{"mlp_ratio": 4, "optimizer": "normuon", "momentum": 0.95}
Rows from block 7 of a small multi-label image tagger, named by matrix and row number. Rows with one number within an expert belong to one neuron, the router's apart. Each number is 50 + 15 x the weight over its row's rms, rounded and kept within 0 to 99. All counts start at 0. After the name is the row's rms in percent of the matrix's.
After each expert's rows are labels from the 100 images, of 14976, where the router gives the expert most weight on average: "patch colour" is the nearest of a few named colours to the mean colour under the peak; "top examples" is what is common among them. Only what is clearly more common there than usual is listed. The data: made-up ball-and-stick molecule models. In brackets: how many of the 100.
# router: slot weights (model.blocks.7.mlp.router.weight, 64x160, trained with AdamW), inputs 0-79
# up: expert up (model.blocks.7.mlp.up, 32x160x160), inputs 0-79
# down: expert down (model.blocks.7.mlp.down, 32x160x160, transposed), outputs 0-79

# expert 6
router.12 094:64 63 44 34 50 43 42 50 74 37 58 39 27 80 41 54 49 57 73 39 56 70 59 67 68 59 50 54 39 49 30 48 62 44 28 43 38 44 53 39 39 80 58 26 77 54 13 39 65 56 31 72 79 30 57 43 27 49 30 36 52 61 60 64 50 72 59 57 68 58 68 66 46 42 52 66 46 34 48 38
router.13 101:70 33 43 41 22 44 65 63 46 88 47 68 47 42 49 39 59 24 77 71 28 54 73 55 54 48 38 47 52 49 65 39 76 61 51 36 35 62 43 35 39 70 60 54 16 44 72 48 68 56 49 68 30 57 60 56 66 52 45 67 51 64 71 17 54 42 53 20 57 63 54 47 65 61 35 30 56 41 51 37
up.0 109:41 40 35 48 62 39 46 63 41 52 28 55 54 56 51 61 62 49 50 68 49 78 45 34 68 47 41 35 31 45 28 47 31 46 50 57 67 51 74 76 63 33 37 36 34 42 46 68 63 49 68 42 33 56 66 56 65 41 75 75 51 83 55 44 55 53 59 39 43 61 83 78 51 50 35 63 48 61 38 70
down.0 107:56 55 48 35 47 29 70 46 72 65 67 38 29 41 47 58 59 54 32 81 25 29 40 44 52 60 73 43 54 60 51 43 53 59 21 41 44 49 53 43 70 38 92 77 53 58 48 58 65 41 61 43 32 86 56 48 25 45 35 23 67 39 50 69 67 45 40 30 79 55 40 71 44 37 38 20 60 59 49 49
patch colour: black (77)
top examples: dark backdrop (100); small balls on sticks (96); yellow ball (83)

# expert 14
router.28 097:48 58 40 76 53 57 48 22 50 79 40 35 43 53 27 39 70 41 47 54 60 46 31 74 30 60 58 56 51 73 25 50 70 23 50 35 65 75 50 74 42 59 52 43 31 73 40 10 42 58 48 51 43 66 41 21 61 51 62 51 53 66 28 31 29 56 44 55 68 50 60 32 69 59 49 60 21 66 22 56
router.29 097:34 48 39 16 34 59 70 43 53 50 46 40 46 52 45 26 60 30 78 51 46 54 41 28 56 54 23 43 77 44 37 36 45 46 51 43 75 61 84 49 28 63 67 48 50 64 36 42 79 45 43 56 39 51 33 48 34 51 37 63 58 55 22 75 36 45 68 48 70 32 67 71 60 63 51 45 60 57 55 60
up.0 094:88 44 63 39 21 21 67 46 56 35 39 68 53 43 64 35 33 57 66 63 49 47 64 65 54 50 36 50 32 66 53 25 54 40 21 47 53 45 45 63 48 39 62 75 36 28 38 64 76 54 97 58 60 44 46 46 51 29 77 19 62 60 75 44 32 68 47 50 55 39 38 45 37 54 24 59 57 55 53 74
down.0 098:73 49 39 40 42 65 59 51 59 43 51 19 70 45 31 65 46 65 62 52 23 58 24 16 45 63 43 99 35 58 59 34 42 46 37 60 50 29 59 58 68 33 54 46 47 61 39 51 35 67 55 50 80 88 42 29 42 52 38 59 73 49 41 44 48 46 43 42 40 48 40 62 53 57 58 53 51 56 53 64
patch colour: black (79)
top examples: dark backdrop (86); small balls on sticks (78); balls: three (63)

# expert 8
router.16 093:29 48 50 56 48 40 46 20 57 57 47 76 48 68 62 38 24 64 77 46 45 38 62 54 52 52 55 49 32 54 47 56 34 55 49 35 44 54 48 59 52 28 66 61 56 89 47 65 60 60 52 59 40 62 43 43 64 31 51 44 44 55 59 79 43 29 31 33 53 56 53 32 47 27 00 50 44 60 49 59
router.17 097:35 65 61 39 50 54 67 42 16 45 52 51 44 28 78 58 41 13 77 63 60 22 49 37 32 56 55 33 28 51 63 61 60 54 30 34 40 47 41 66 82 40 39 72 41 51 58 38 64 61 61 58 64 45 34 36 49 46 38 44 69 38 29 61 65 54 53 28 65 55 66 40 43 30 74 40 40 57 73 82
up.0 098:47 36 53 41 52 30 35 34 27 51 59 48 68 45 61 59 47 63 41 67 45 42 49 74 67 78 48 69 55 37 46 58 42 47 50 80 37 68 47 37 30 45 49 60 52 49 46 78 66 63 35 71 56 57 45 67 57 52 54 45 56 56 58 52 52 39 58 44 29 60 44 44 63 61 90 36 41 51 18 43
down.0 110:44 73 47 53 77 66 43 64 67 52 66 46 76 73 47 51 60 48 52 67 85 69 68 75 55 41 54 53 52 46 58 60 72 36 43 59 40 68 43 71 74 35 35 57 58 59 32 37 84 57 52 71 30 63 46 22 56 62 46 61 45 51 46 29 48 49 27 41 49 68 44 31 61 24 65 49 73 69 55 39
patch colour: black (78)
top examples: small balls on sticks (99); dark backdrop (82)

# expert 30
router.60 098:45 57 61 60 21 52 49 50 93 71 55 73 26 67 62 23 46 42 35 67 35 59 60 17 44 47 46 27 50 28 22 30 66 29 47 46 45 59 54 63 56 64 52 51 28 52 64 57 66 44 67 68 61 68 54 59 26 58 48 20 48 55 41 61 46 52 38 40 80 24 63 71 31 73 23 45 68 38 29 22
router.61 145:55 45 51 34 43 74 84 53 62 45 77 31 58 58 56 08 41 72 59 73 47 47 61 45 45 25 46 32 65 52 27 69 50 67 39 41 44 41 56 35 69 24 40 33 44 39 53 59 56 33 68 66 52 42 85 44 71 62 43 34 48 43 46 46 55 40 50 43 17 37 25 51 33 65 50 53 48 56 61 33
up.0 101:66 30 62 28 50 57 33 73 35 46 47 33 39 55 54 59 55 29 38 56 62 34 47 64 71 06 64 51 39 63 33 30 25 47 50 66 56 56 52 28 28 79 86 49 35 74 40 67 51 47 41 43 45 58 50 67 44 43 34 78 53 81 65 43 53 42 42 49 54 38 37 56 71 65 57 37 64 77 49 32
down.0 100:54 49 55 18 75 47 53 42 39 82 26 33 54 28 50 31 44 45 37 52 67 55 58 28 55 46 42 19 64 42 22 76 54 24 58 45 53 56 39 19 43 50 92 00 58 33 29 40 54 47 61 59 50 41 61 41 54 43 19 30 41 45 34 59 73 57 49 59 42 63 39 46 58 24 71 72 44 48 52 72
patch colour: green (99)
top examples: green ball (100); space-filling (96)

# expert 16
router.32 093:61 30 47 24 79 58 38 69 41 45 63 66 52 37 52 43 35 45 55 57 44 46 78 59 46 60 62 52 41 68 59 78 57 44 30 43 45 57 61 45 70 76 61 43 32 52 68 67 31 45 07 44 33 52 42 44 79 79 47 56 36 52 62 49 43 55 57 52 61 49 55 41 54 79 29 50 59 68 41 69
router.33 090:43 25 53 31 32 41 64 24 48 71 51 51 35 63 56 63 25 37 56 22 43 50 61 30 32 28 52 63 51 42 73 53 63 37 56 70 62 59 56 34 46 60 63 30 83 54 50 62 70 36 40 40 40 59 52 59 40 31 43 72 39 44 40 46 43 72 33 48 63 39 32 24 37 35 45 61 39 33 38 32
up.0 095:61 45 46 46 38 59 48 30 26 44 26 43 23 50 26 25 52 35 59 34 69 42 78 42 32 50 42 50 52 49 36 49 38 86 66 31 58 42 87 53 62 54 23 66 26 52 50 64 31 46 48 72 58 50 56 70 42 51 46 59 46 82 51 22 38 65 56 58 82 68 41 42 73 61 53 46 41 29 45 36
down.0 095:46 33 54 32 60 65 67 66 59 74 44 53 60 27 39 35 57 52 41 55 53 45 55 63 51 48 61 59 60 23 63 45 54 40 54 54 51 65 35 67 51 32 61 39 51 71 75 46 52 55 35 52 76 73 35 64 41 47 82 66 65 61 47 32 38 37 50 24 54 56 40 64 69 26 41 61 66 64 40 70
patch colour: brown (38)
top examples: balls and sticks (100); dark backdrop (84)

# expert 1
router.2 092:53 48 53 64 74 36 41 60 61 47 46 49 50 72 42 48 99 30 40 38 74 65 69 40 33 70 59 52 37 76 51 05 51 26 42 27 34 52 56 48 49 44 26 74 52 60 62 81 67 34 51 35 43 53 34 56 43 61 52 50 53 45 52 59 59 40 61 50 49 36 69 69 42 26 43 34 57 51 46 44
router.3 104:55 35 65 64 48 59 69 30 53 58 40 57 48 25 61 68 53 24 70 36 53 55 23 71 59 86 52 49 33 29 54 45 44 37 74 27 41 44 44 55 41 33 50 55 39 61 50 52 37 13 33 62 31 37 40 40 43 68 47 61 35 36 70 43 47 43 48 50 70 58 30 18 57 44 28 14 28 55 50 62
up.0 092:75 30 44 67 37 49 18 47 43 54 36 61 76 36 62 48 50 34 60 39 60 79 45 49 31 53 45 36 53 46 47 25 41 70 33 65 93 40 79 49 48 47 32 53 45 24 58 41 45 52 77 61 56 43 48 60 38 34 77 63 43 62 41 50 74 36 53 67 66 51 65 45 51 47 61 79 46 68 53 56
down.0 100:52 65 66 14 30 61 63 37 65 43 69 54 48 45 33 38 18 57 52 36 54 54 53 51 68 64 68 50 24 46 70 67 42 52 36 43 71 49 50 71 56 76 38 26 52 66 81 59 47 54 59 72 40 52 73 76 50 77 74 60 60 21 33 52 30 52 34 68 71 48 61 31 65 51 59 39 62 34 60 43
patch colour: white (65); pink (33)
top examples: small balls on sticks (100); branched (90)

# expert 31
router.62 101:81 66 46 28 52 30 38 51 65 63 49 47 44 61 61 42 59 67 45 57 57 29 35 30 44 77 40 44 28 92 69 37 65 52 42 74 52 43 67 48 32 75 54 47 58 48 53 64 49 53 04 34 54 65 19 55 52 77 48 53 40 34 53 49 46 36 36 36 44 48 51 21 48 58 26 81 47 51 48 40
router.63 092:52 77 48 58 51 72 50 44 37 50 62 66 71 62 56 33 44 40 59 53 36 91 70 44 69 44 49 34 42 59 61 29 62 33 76 74 84 44 55 71 28 19 71 64 38 39 66 54 59 62 70 63 24 31 41 33 37 55 43 54 40 45 24 42 26 57 43 57 55 41 46 30 36 32 78 66 33 28 52 22
up.0 098:37 44 60 20 51 49 42 34 59 35 55 57 43 56 65 38 26 55 29 75 68 75 58 46 48 51 23 54 57 28 39 35 71 20 28 67 10 49 64 49 40 57 53 45 47 65 51 67 64 22 48 49 50 32 51 37 35 28 36 65 53 35 38 58 24 37 59 52 50 36 29 50 69 67 66 32 57 46 48 51
down.0 101:35 60 42 68 54 62 29 41 50 25 69 41 46 31 16 56 43 70 81 80 27 70 34 72 17 46 44 35 52 73 57 55 34 47 59 40 35 52 56 56 43 62 62 59 59 33 45 40 41 62 80 45 52 39 52 48 73 59 22 42 34 63 51 45 79 46 57 87 32 63 33 59 30 76 67 48 52 49 34 67
patch colour: black (69)
top examples: small balls on sticks (100); dark backdrop (81); balls: three (29)

# expert 26
router.52 094:56 46 82 49 63 44 74 45 27 41 43 56 31 27 49 56 55 38 35 36 67 56 39 69 67 46 67 71 54 37 54 45 55 67 55 43 50 39 56 48 51 34 61 32 63 65 52 22 17 62 45 45 43 53 34 46 42 56 37 50 64 53 69 55 78 22 65 68 66 43 69 70 47 36 33 42 12 70 63 33
router.53 102:64 79 50 41 61 65 79 42 53 77 53 35 29 58 57 52 41 17 53 55 49 58 64 51 65 59 58 42 68 55 48 28 42 50 14 56 31 51 61 33 55 91 38 58 66 53 28 50 66 52 63 64 41 53 54 71 63 55 44 49 63 29 38 38 44 51 61 31 69 56 58 42 43 71 39 49 28 56 58 83
up.0 094:53 43 34 41 38 41 46 66 67 74 37 70 54 38 59 42 47 63 47 65 56 51 75 70 55 30 20 51 53 55 67 37 55 41 51 48 37 53 69 41 62 57 71 48 33 13 46 55 44 42 50 52 23 67 31 52 51 49 64 61 44 33 37 48 56 30 41 46 61 62 63 72 49 52 28 29 39 70 80 65
down.0 095:31 64 34 57 57 46 22 42 33 13 37 55 57 19 53 21 42 66 61 23 15 39 52 15 33 58 51 54 73 45 58 74 76 43 26 49 48 51 55 66 61 54 54 35 34 71 37 67 54 60 44 64 37 50 37 48 33 60 61 63 64 49 80 52 40 35 50 43 35 67 48 29 46 80 58 54 56 62 39 27
patch colour: black (83)
top examples: dark backdrop (91); orange ball (90); small balls on sticks (77); balls: twelve (26)

# expert 11
router.22 100:36 52 47 57 60 60 36 58 56 46 19 81 27 53 88 54 56 25 31 61 59 69 55 37 58 59 44 65 37 51 37 38 61 63 63 57 65 62 25 48 39 67 66 58 44 33 33 47 62 57 61 63 61 71 17 48 51 49 62 52 75 62 43 59 47 57 96 61 55 44 37 30 40 57 57 35 62 51 77 29
router.23 092:00 66 56 34 55 36 47 45 42 50 41 45 52 39 82 50 62 25 41 48 72 40 53 32 46 50 64 52 48 50 66 50 65 40 37 49 58 38 63 27 56 58 46 42 55 46 69 58 74 39 54 60 36 38 52 47 56 38 28 54 43 59 44 56 50 49 38 57 47 77 25 62 38 44 66 53 44 57 30 58
up.0 100:24 48 72 53 16 41 44 56 71 47 45 22 61 50 59 34 41 59 72 87 40 55 55 48 88 59 80 47 49 38 30 30 30 30 60 53 46 38 55 31 53 66 52 35 60 34 47 53 59 43 44 45 47 27 48 43 31 40 40 54 51 22 73 66 28 50 89 54 39 46 28 48 45 63 34 39 82 63 48 36
down.0 101:73 59 59 76 53 27 68 77 51 43 48 43 53 37 63 49 28 49 28 51 55 56 35 27 42 53 61 38 51 26 58 38 59 53 38 59 42 78 75 66 68 40 48 34 33 43 51 60 44 62 50 39 41 50 57 57 59 67 58 48 59 79 75 47 30 69 59 34 64 20 75 36 44 46 66 38 70 60 53 63
patch colour: white (79)
top examples: blue ball (100); balls and sticks (94); yellow ball (79); orange ball (72)

# expert 5
router.10 092:62 39 49 32 74 57 67 44 62 83 74 18 33 30 56 32 67 34 32 49 49 37 40 17 56 67 48 47 57 27 50 54 43 53 83 72 67 61 46 46 71 41 49 55 75 52 59 48 11 25 69 20 46 77 15 50 54 78 47 37 83 47 69 43 49 48 52 39 61 29 48 34 53 66 71 23 35 56 54 66
router.11 106:55 61 61 63 40 48 88 67 52 60 44 47 56 43 44 52 42 49 40 48 27 63 64 27 65 56 55 46 56 40 58 34 33 54 49 29 76 56 52 61 55 37 60 48 46 15 40 51 32 46 58 55 46 76 20 27 56 49 29 47 38 44 44 46 47 40 56 85 55 85 43 57 51 41 57 37 56 81 58 52
up.0 098:47 33 31 50 64 52 73 40 74 35 51 49 47 48 38 79 44 61 85 50 23 58 53 74 35 48 59 33 26 49 67 37 44 68 66 44 55 65 69 50 29 44 47 41 67 62 55 59 79 42 63 31 45 52 43 45 39 46 41 41 32 31 23 32 81 53 36 55 23 56 53 51 43 37 33 76 29 64 52 44
down.0 098:66 69 52 51 53 74 35 60 65 39 54 55 93 60 74 54 41 65 71 81 70 60 70 52 33 44 58 56 59 49 53 37 73 41 76 27 70 49 43 19 65 57 43 72 46 46 69 73 33 33 44 57 27 32 37 38 60 47 46 57 41 42 27 34 47 66 65 38 65 50 64 59 70 76 67 41 53 57 49 49
patch colour: brown (32)
top examples: branched (100); yellow ball (86); small balls on sticks (71); orange ball (64)

# expert 27
router.54 092:87 42 78 70 47 51 62 21 42 52 34 39 43 52 60 55 55 55 41 46 42 60 57 58 21 22 41 56 48 56 24 26 59 48 56 47 61 42 44 86 60 73 45 67 48 69 44 58 34 61 65 56 73 17 60 65 56 64 65 59 41 40 41 44 59 26 58 86 52 56 49 40 27 58 57 09 51 66 39 44
router.55 100:45 54 64 52 45 49 44 67 51 46 53 52 29 78 50 39 38 37 39 53 42 55 71 31 60 71 16 31 55 68 30 54 41 47 68 78 45 29 53 45 55 36 46 48 46 36 51 49 65 51 58 41 72 54 54 29 43 52 59 36 52 38 53 63 38 58 61 38 50 64 64 69 11 34 35 22 58 46 75 58
up.0 109:51 20 29 20 88 33 60 52 36 64 45 64 60 48 45 53 80 54 73 53 34 49 78 33 41 30 51 40 70 66 45 48 49 35 41 48 47 60 52 37 27 66 71 62 35 36 73 40 59 37 43 43 39 70 63 46 32 33 57 52 53 56 53 42 51 52 66 36 27 35 42 21 40 38 42 41 39 74 23 43
down.0 099:51 36 63 48 54 49 36 51 37 58 57 77 61 53 35 44 23 58 73 52 48 41 47 65 60 38 52 60 73 51 41 39 46 71 42 44 56 10 75 26 69 39 29 65 48 72 60 50 14 88 52 67 31 43 46 40 49 74 46 71 66 53 20 41 60 47 61 56 17 15 33 47 75 51 38 44 37 44 77 45
patch colour: black (68)
top examples: balls and sticks (95); orange ball (62)

# expert 15
router.30 089:41 51 57 28 40 58 60 24 24 51 43 60 41 59 50 54 34 53 49 53 41 70 63 56 67 58 86 49 29 34 58 49 78 53 56 48 57 52 63 65 41 37 44 62 47 42 29 51 41 58 57 72 59 43 60 63 59 49 39 37 40 63 45 46 59 83 43 67 28 69 59 61 38 26 39 88 47 67 58 58
router.31 103:45 25 70 38 49 53 68 46 53 47 64 44 55 73 87 20 37 26 36 52 43 28 55 31 62 39 51 41 63 56 28 57 37 48 60 39 53 51 53 69 68 61 34 52 21 60 62 46 53 27 34 60 25 72 32 30 51 43 51 55 48 65 49 50 37 42 33 43 37 35 38 40 36 61 38 52 51 18 42 56
up.0 099:30 43 24 46 72 32 30 24 66 54 52 39 59 69 30 55 64 41 62 40 53 48 40 36 54 28 57 36 72 34 36 50 81 54 32 38 21 44 73 54 29 32 22 52 30 61 35 44 46 69 75 51 35 49 44 44 40 27 47 51 63 66 56 42 40 43 29 39 36 51 61 77 60 50 62 56 56 43 23 36
down.0 105:32 52 56 41 83 83 41 67 56 64 45 54 54 34 59 50 57 44 49 52 57 46 54 36 45 30 47 36 60 37 52 34 58 48 69 47 75 65 76 46 38 31 47 32 40 35 34 48 58 65 36 50 46 62 32 33 48 37 36 47 27 53 42 59 54 37 55 69 37 44 21 72 40 75 38 26 49 60 37 54
patch colour: brown (32)
top examples: orange ball (98); balls and sticks (60)

# expert 13
router.26 099:33 43 52 51 49 58 82 16 69 78 72 48 72 36 68 38 56 53 37 28 50 39 37 65 57 62 49 33 53 56 44 14 55 51 86 23 61 54 29 68 41 33 52 82 47 65 31 45 38 44 59 36 67 37 65 51 57 32 46 61 41 42 35 42 59 52 44 63 66 55 33 48 64 66 48 56 60 57 39 55
router.27 097:54 69 29 55 64 57 76 36 68 25 55 28 47 56 46 43 68 34 53 47 54 39 71 64 33 37 56 20 51 65 30 60 69 33 32 38 64 67 50 50 41 37 66 58 65 66 56 71 48 35 27 59 15 47 31 53 72 33 54 55 70 44 76 45 61 15 52 44 48 40 16 36 54 75 35 50 53 82 37 65
up.0 108:25 45 52 58 36 57 69 49 38 52 81 43 70 64 52 53 26 61 28 44 22 65 54 32 50 88 48 50 46 57 62 46 79 14 57 44 41 60 46 49 50 56 51 36 21 52 38 47 53 66 56 55 68 60 51 45 57 34 71 36 37 38 39 60 91 26 21 81 34 35 46 41 45 48 37 43 45 63 59 48
down.0 092:43 51 63 37 18 46 50 58 36 62 39 44 45 46 55 56 57 62 56 32 59 43 72 33 73 58 50 74 36 52 64 67 78 45 35 73 61 81 71 62 33 69 42 48 56 56 68 61 42 51 75 57 28 55 36 48 27 50 48 50 77 60 68 72 41 78 27 52 61 19 26 39 28 70 62 58 43 54 63 19
patch colour: brown (58); grey (30)
top examples: orange ball (74); small balls on sticks (68)

# expert 19
router.38 085:35 37 52 33 76 71 54 59 54 43 41 52 58 56 50 21 43 66 71 37 19 36 38 49 64 53 61 42 48 62 53 40 46 52 26 60 74 52 64 39 61 69 37 34 52 73 59 48 38 14 31 36 32 61 46 46 74 37 22 49 81 67 69 41 75 50 56 44 45 39 32 41 47 41 74 55 46 55 65 74
router.39 110:55 32 55 39 64 28 45 30 29 63 25 59 53 78 59 57 25 40 56 34 55 52 52 27 44 32 53 66 90 50 55 50 53 32 42 43 48 45 51 40 45 43 51 58 22 65 69 29 59 58 25 30 55 33 48 78 87 76 45 62 62 83 58 42 33 66 30 65 40 56 31 45 49 45 60 47 49 48 50 52
up.0 097:81 00 59 58 25 65 31 57 50 42 53 39 47 44 65 28 62 39 48 45 48 50 39 76 72 52 58 23 42 43 63 49 46 51 38 35 44 31 43 46 56 45 85 55 58 59 74 46 49 48 55 34 46 59 29 56 53 69 59 31 55 71 47 65 41 38 69 57 59 55 41 39 39 56 60 59 47 70 69 59
down.0 112:52 19 49 57 36 32 39 45 32 61 68 55 36 59 44 49 65 55 59 49 61 72 57 52 48 48 43 49 44 17 71 42 75 52 29 59 48 43 47 72 39 39 25 60 27 33 52 52 49 37 33 62 57 70 18 39 55 57 69 46 57 33 46 27 40 32 50 36 22 35 49 49 41 45 66 52 49 59 49 52
patch colour: brown (36)
top examples: balls and sticks (100)

# expert 2
router.4 108:64 51 61 50 58 59 45 62 43 71 27 72 74 63 35 56 40 42 37 40 61 71 65 50 37 45 75 73 55 37 23 53 40 63 57 53 40 53 54 62 42 47 49 64 39 63 70 30 49 46 63 55 45 46 46 51 36 70 47 62 48 57 91 60 57 71 37 53 45 34 44 73 31 47 39 27 35 87 43 50
router.5 088:68 68 67 52 66 41 51 18 33 39 53 47 66 31 61 49 46 37 63 38 63 61 76 16 96 59 67 13 39 57 54 57 48 66 52 68 52 63 58 51 40 45 59 69 44 41 53 38 59 56 35 49 45 46 53 45 18 70 40 64 65 83 39 22 57 41 39 57 56 56 32 50 35 33 57 39 68 74 56 59
up.3 098:71 62 36 20 45 52 41 21 10 30 30 63 33 75 42 38 62 32 48 35 67 46 60 66 29 26 47 45 20 49 31 95 51 57 41 46 51 26 43 56 33 57 41 58 62 50 27 53 44 40 60 48 15 55 59 25 64 64 63 71 40 58 13 37 47 55 50 53 48 34 24 70 57 59 57 24 55 65 58 57
down.3 108:47 43 39 47 58 79 49 49 37 45 46 71 69 51 37 56 32 73 51 54 29 37 50 87 40 26 66 64 52 52 43 45 52 79 61 41 26 48 79 55 15 49 62 49 33 62 54 52 64 57 56 47 48 36 53 61 54 60 68 38 65 56 32 49 66 73 68 14 42 61 48 41 53 36 48 44 47 29 31 30
patch colour: grey (52)
top examples: space-filling (100); orange ball (92)

# expert 25
router.50 099:66 32 31 57 58 52 37 46 36 66 53 56 27 32 44 46 46 34 43 52 53 65 74 44 53 64 75 49 52 37 78 52 46 50 40 32 83 62 47 41 53 56 57 48 36 55 38 53 66 57 44 31 43 44 25 37 65 34 38 61 63 28 42 58 03 40 69 53 37 67 69 46 38 55 68 67 37 64 80 19
router.51 092:27 51 55 50 62 52 31 61 60 61 78 45 55 39 28 65 45 43 41 18 40 38 71 58 65 34 59 92 35 43 58 56 59 46 46 55 71 44 54 60 68 63 53 44 32 44 41 44 55 51 27 55 20 62 23 40 73 56 38 44 66 55 44 23 46 60 38 36 74 65 51 45 34 53 33 37 36 42 64 53
up.0 099:52 51 33 43 37 61 72 35 49 69 82 33 87 30 26 45 53 59 62 33 25 50 62 37 53 74 40 52 64 39 48 32 53 51 51 57 46 39 66 52 64 54 55 26 47 40 56 70 70 59 59 72 39 65 41 50 63 75 55 36 58 57 59 71 56 46 33 57 54 68 79 45 40 42 80 42 18 69 58 15
down.0 100:40 57 62 28 29 54 34 72 76 46 53 66 71 74 42 42 51 50 39 61 40 83 46 61 30 38 53 22 71 60 70 46 47 44 51 42 73 54 58 49 70 63 49 49 48 35 36 25 64 45 67 68 49 52 37 67 36 36 57 46 66 34 42 57 70 53 48 61 49 57 64 32 58 48 80 29 76 47 40 60
patch colour: pink (33)
top examples: small balls on sticks (100); blue ball (100); branched (85); balls: twelve (33)